config.yaml
encoder_widths: [96, 96, 96]
kl_weight: 0.01
lr: 0.0016
beta1: 0.8
cautious_weight_decay: true
ema_decay: 0.999
Rows from block 7 of the encoder of a small waveform VAE, named by matrix and row number. Rows with one number belong to one channel. Each number is 128 + 24 x the weight over its row's rms, rounded and kept within 0 to 255. All counts start at 0.
Before each channel's rows are labels from the 100 clips, of 14976, where the channel reaches its highest value: "responds to" is what is common among them. Only what is clearly more common there than usual is listed. The data: telephone keypad tones over noise or synthetic speech. In brackets: how many of the 100, against the usual share in percent.
# convs1: first pointwise conv (encoder.blocks.7.convs.1.weight, 96x96x1), inputs 0-95
# convs3: second pointwise conv (encoder.blocks.7.convs.3.weight, 96x96x1, transposed), outputs 0-95

responds to: mains hum (51 vs 17.4)
convs1.4 [157 115 127 131 129 130 118 130 120 132 151 145 129 127 128  99  83  90 147 119  84 131 126 172 131 103 166 116 122  63 148  94 151 135 103 166 149 128 121 147 163 115 127 106 143 187 139 127 149 145 167 118 147 120 132 101 155 231 133  85 105 117 137 115 141 170 152 134 133 112 122 133 122 123 133 121 155 115 116  95 156 106 135 114 140 135 116 133 139 103 145 129  95 134 136  99]
convs3.4 [116 154 164 144 111 154 156 106 118 107 146 127 129 152 124 146 162 154 121 136 153 141 141 120 116 116 104 124 135 152 137 140 153 135 155 100 128 144  89 118 146 133 132 126 151 143 138 125 125 140 185 124 147 184 102 128 133  47 149 173 126 157 138 122 133 132 161 137 126 116  96 148 162 106 136 159 123 188 152 165 104 113 155 110 128 123 160 145 147  64 151 126 124 129 159  96]

responds to: clipping (46 vs 7.6); mains hum (38 vs 17.4)
convs1.61 [109 165 136 133 148 100 119 146 176  88 143 110 112 110 136 132 128 110 130 147 146  86 112 108 133 114 144 171 112 128  83 156 112 149 113 109 115 154 133 142 148 137 122 130 113 121  92 122 138  97 144 111 114  73 128  81 141 107 159 155 176 156 179 107 124 120 125 126 116 125 166 118 130 141 129 128 126 125 183 117 119 135 113 161 109 168  66 126 139 141 171 145 117 154 177 133]
convs3.61 [143 126 146 138 135 114 139 107 132 186 133 145 165 116 132 115 175 124 128 102 157 128 138 136 153 102 113 138 133 121 128 125 135 124 106 103 114  89  89 127 123 148 162 121 117 125 126 116 146 107 127 146 118 118 160 140 128 136  96 125 125 181 140 120 133 122 142 119 136 153 100 135 141 110 155 143 102 148 106 111  11 108 141 149 113 143 121 141 204  80  99 125 117 123 137 108]

responds to: mains hum (48 vs 17.4); clipping (39 vs 7.6)
convs1.90 [184 137 119 107  87 140 129 157 122 142 153 132 126 140 126 136  76 101 143 118 122 120 123 191 118 117 194 130 116  80 144 116 127 115 115 147 135 147 123 150 130  90 156 125 155 129  87 129 143 142 128 126 148 113 176 132  95 207 130 122 116 157 140 136 118 147 140 136 130 144 112 124  99 120 124 138 125 118  91  81 137 123  92 121 192 141 112 110 101 114 109 107 141 134 116 119]
convs3.90 [157 139 115 126 157 108 119 168 141 140 103 137 130 105 151 107  99 104 142 139 126 109 118 173 141 152 173 125 136 123 147 126 109 123 131 108 133 115 156  93 156 135 151 150 114 116 110 106 161 145 109 107  74  68  93 157 128 169 146  89 161 102 118 133 138 160 112 111 135 133 142 129 107 138 124 111 153 133 109  87 187 134 132 135  91 102  97 140  84 180 104 142 165 115 134 128]

responds to: mains hum (100 vs 17.4); number of keys: 9 (29 vs 11.6)
convs1.95 [117 136 165 129 160 129 126 134 128 146 105 127 126 128 122 137 108 130 151 124 139 136 110 113 118  85  99 146 119 183 112 155 120 127 130  97  61 110 131  85  93 145 117 134 126 141 122 130 130 128 165 123 107 120   0 116 143 129 127 166 123 128 109 118 130 127  97 135 120 105 145 131 125 135 126 112 139 127 102 172 162  84 147 143 133 125 150 138 119 128 131 138 154 125 119 134]
convs3.95 [116 133 124 119 145 122 132 134 124 131 113 132 103 111 147 125 104 129 201 135 113 136 123 163  99 144 162 115 156 167 136 100  93 117 116 153  25 130 142 117 127 134 143 173 103 153 125 111 102 137 123 125 119 132  54 130 144 128 117 112 140 108  99 133 112 154  97 119 131  93 143 132 173 145 122 129 162 155 121 106 130 170 134 145 137 116  99 161 102 159 126 147 129 134 115 141]

responds to: clipping (45 vs 7.6); rumble (43 vs 17.5); mains hum (42 vs 17.4)
convs1.94 [126 118 133 116 121 125 129 143 179  61  82 135 118 113 177 164 128  98 160 119 135 132 104 158 131 111 140 163 168 139 104 119 138 170 114 106 132 170 144 125 120 103 167 121 148 119  81 121 123 114 130 129 134 107 159 119 165 131 165 130 133 135 146 105 124 143 109 141 121 119 135 124 125 136 107 124  65 137  96 133 122  83 110 147 145 130  98 108 110 132 137 142 168 122 203 132]
convs3.94 [121 125 132 129 113  97 115 150 160 161  91 112 104  82 139 112 128 117 124 125 127 121 151 130 130 124 134 115 113 118 133 121  96 121 137 107 117 153 130 143 128 149 137 136 160 127 126 100 112 141 103 132  43  72 102 135 122  95 180 114 141 119 141  64 125 138  88 109 144 115 119 140 125  76 110 101 107 125  90  97 150 138 143 140 104 111 168 165  75 127 117 112 171 142 129 112]

responds to: mains hum (76 vs 17.4); clipping (40 vs 7.6)
convs1.19 [134 128 147 148 111 159 122 115 168 121 133 138 122 121 111 154 142 153 166 112  65 173 139 106 109 146 100 127 160 153 136 126 108 162 136 115 110 194 113 126 133 138 111 155 102 150 130 142 115 120 130 121 132 118 123 147 122  89 157 116 134 103 143 115 113 136 110 136 110 131 113 173 114 119 139  95 151 119 124 153 115 140 126 131  91  91 101  44 133 124 206 147 107 122 147 120]
convs3.19 [122 149 158 137 156 139 133  85 107 150 114 109 114 125  89 162 152 177 146 138  97 165 103 135 104 108 157 110 133 166 117 188 158 142 147 135 134  83 104 156 139 134 140 135 155 153 132 153 131 133 136 159 145 121 113  92 127 114 120 124 139 126 107 152 121 116 161 149 124 124 119 120 189 160 126 118  94 130 132 160 125 148 106 100  89 152 169 137 110 121 174 129  74 165 131 129]

responds to: mains hum (96 vs 17.4)
convs1.88 [119 147 143 109 105 135 120 107  99 199 151 154 116 131  72 121 133 145 137 130 161 184 110  88  87 102 137 141 136 149 126 112 140 113 153 134 120 126 130 136 127 120 117 125  91 108 131 111 134 111 129 125 133 147  96 105 157 108 144 113 158 169 150 117 127 113 119 165 114 121 135 160 131 123 122 113 136 109 129 136 149 151 169 121 122 119  97 136 126 102 137 143 140 120  12 122]
convs3.88 [152 203 166 124 140 107 172 114 119 130 131 124  63 103 125 120 110 121 140 166 132  98 134 128  90 123 152  95 145 145 132 129 129 136 166 165 121 143 147 104 185 122 120 158  83 141 106 109  97 178 132  98 123 129 118 108 148 114 126 146 123 138 139 112 140 191 106 104 127  81 180 124 163 116 130 105 158 123 133 133 128 137 129 126 133 110 130 117 131 159 136 142 116 115 144 150]

responds to: mains hum (83 vs 17.4); clipping (26 vs 7.6)
convs1.75 [144 146  95 118 136 117 121 126  86  37 141 141 119 122 182 115 126  98 132 127 127 146 115 130 139 112 120 102 122 150 145 156 139 198 121 126 157 154 126 141 100 119 135 131 165 121 135 142 140 127 125 138 154 159 153 114 154 139 173 170 164 154 127 116 128 145 121 131 132 126 151 135 113 130 133 122 152 108 128 123  98  88 142 135 154 103 121 173 118 114 145 159 162 131 198 153]
convs3.75 [139 128 142 148 112 121 142 121 148 167  55 117 120 111 120 120 138 126 147 128 136 126 129 151 106 104 115  69 119 141 155 120 147 142 121 144 142 101 161 129 122 143 160 162 166 155 120 126  91 143 132 118  74  75 120 144 146 125 166 133 134 136 155  74 127 130  96 108 157 135 143 126 147 105 102 136 136 133 101  98 163 125 134 108 100 110 179 169  70 116 145 110 152 136 154 118]

responds to: clipping (31 vs 7.6)
convs1.41 [131 124 124 134 136 133 120 151 144 116  99 134 129 137 120  95 103 143 122 128 159 104 143 144 148 119 165 150  91  72  99 137 132 135  89 125 189  98 131 144 159 122 127  97  88 102 102 127 127 104 159 107 124  77 183 131 144 149 137 123  98 165 123 130 174 113  92 124 122 122 135 114 141 106 130 133 121 115 164 113 183 139 139 125 123 164 142  96 154 151  65 120 133 163 147 132]
convs3.41 [129 110 117 141 120 131 127 167 174 120 135 137 137 115 139  80 131  69 138 133 129 103 130  92 124 146 121 111 123 112 117  89  49 115 113 103 114 172 158 109  99  94 162 123 155 132 158  77 105 108 108  91  98 148  88 142 119 169 133 121  94 132 141 141 135 137 100 120 141 137 151 113 122 138 131 108 159 131 119  86  98 106 125 110 168 122 100 165 113 141 110 127 125 131 101 147]

responds to: clipping (30 vs 7.6)
convs1.57 [115 130 152 100 148 103 138  62  89 134 109 118 119 167 129 120 142 119 146 136 159 123  94 166 191 133 143 137 126 132 115 134 136 146 145 113 122 112 129 134  45 124 107 112  75  83 167 118 150 123 149  92 102 184 127 121 154 106 110 133 121 125 144 132 133 123 118 128 130 123 160 142 108 133 103 126 105 138  61 126 132 146  98 141 114 127 104 115 118 153 133  90 127 134 112 137]
convs3.57 [134 131 131 142 124 158 120 112  89 179 101 120 131 141  85 170 141 151 140 116 151 145 116 136 125 113 144 118 136 137 126 160 144 135 147 155 104 105 167 130 127 130 165 137 180 147 105 131 129 138 125 105 144 100 117 143 127 120 118 110 118 151 151 122 150 139 151 158 121 148 125 124 145 110 125 169 118 135 137 168 125  30 125 106 123 154 204 106 147 134 133 129  65 139 117 119]

responds to: mains hum (88 vs 17.4); clipping (29 vs 7.6)
convs1.42 [119 137 143 173 102 126 161 104  79 104 161 103 146 121 118 142 157 168 117 144 105 136 137 111 175 121 131 129 130 160 139 106 142 152 158 114 110  71 125 107 122 127 102 102  87 158 187  99 144 101 137 130 112 144 107 142 126 115 116 114 112 125 117 128 131 147 126 126 137 129 123 144 147 147 139 114  99  74 161 154 148 117  99 133  47 112 134 156 160 141 140 122 148 152 164 147]
convs3.42 [145 127 121 127  99 132 152  99 141 125 150 121 122 125 117 157 140  86 124 134 120 124 117  80 152 163  85 126 118 123 116  96 135 145 129 119 136 199 134 109 104 110 170 119 104 134 184 125  88 137 117 138 153 197 133 125 140 165 159 166  98 110 108 137  96 137 129 155 129 107 140 131 128 114 128 123 150  85 115 131 100 101 139 136 192 120 123  66 141 142 114 126 130 129 120 156]

responds to: clipping (77 vs 7.6); white noise (40 vs 18)
convs1.29 [137 105  93 149 122 110 117 122 151 118 129 126 138 136 171 137  75 131 175 132  99 116 129 134 146 162 173 106 119  99 145 107 122 109 129 134 146 134 123 120 124  64 146 115 122 126 136 116 160 140 145 125 125 145 164 185  54 132  94  77  97  96 134 130 106 112 110 102 136 124  73 131 155  90 126 134 159 121 121 139 182 123 132 132 101 141 142 129 144  93 124 106 130 138 136 113]
convs3.29 [128 160 147 109 144 110 165 105 167 143 127 122 134 129 160 100  90  90 151 159 155 145 117 105 154 157 133 109 114 142 156 107 116 112 138 116 114 122 186  92 137 161 186 125 101 165 152 142 141 137 139 142  99 126 103 174 155 120 128 110 145 151 123 148 147 162 153 120 145 138 142 159 155 151 122 102 174 143 141 112 192 102 150 141 120 146 138 130 106  98 134 116 162 119 129 164]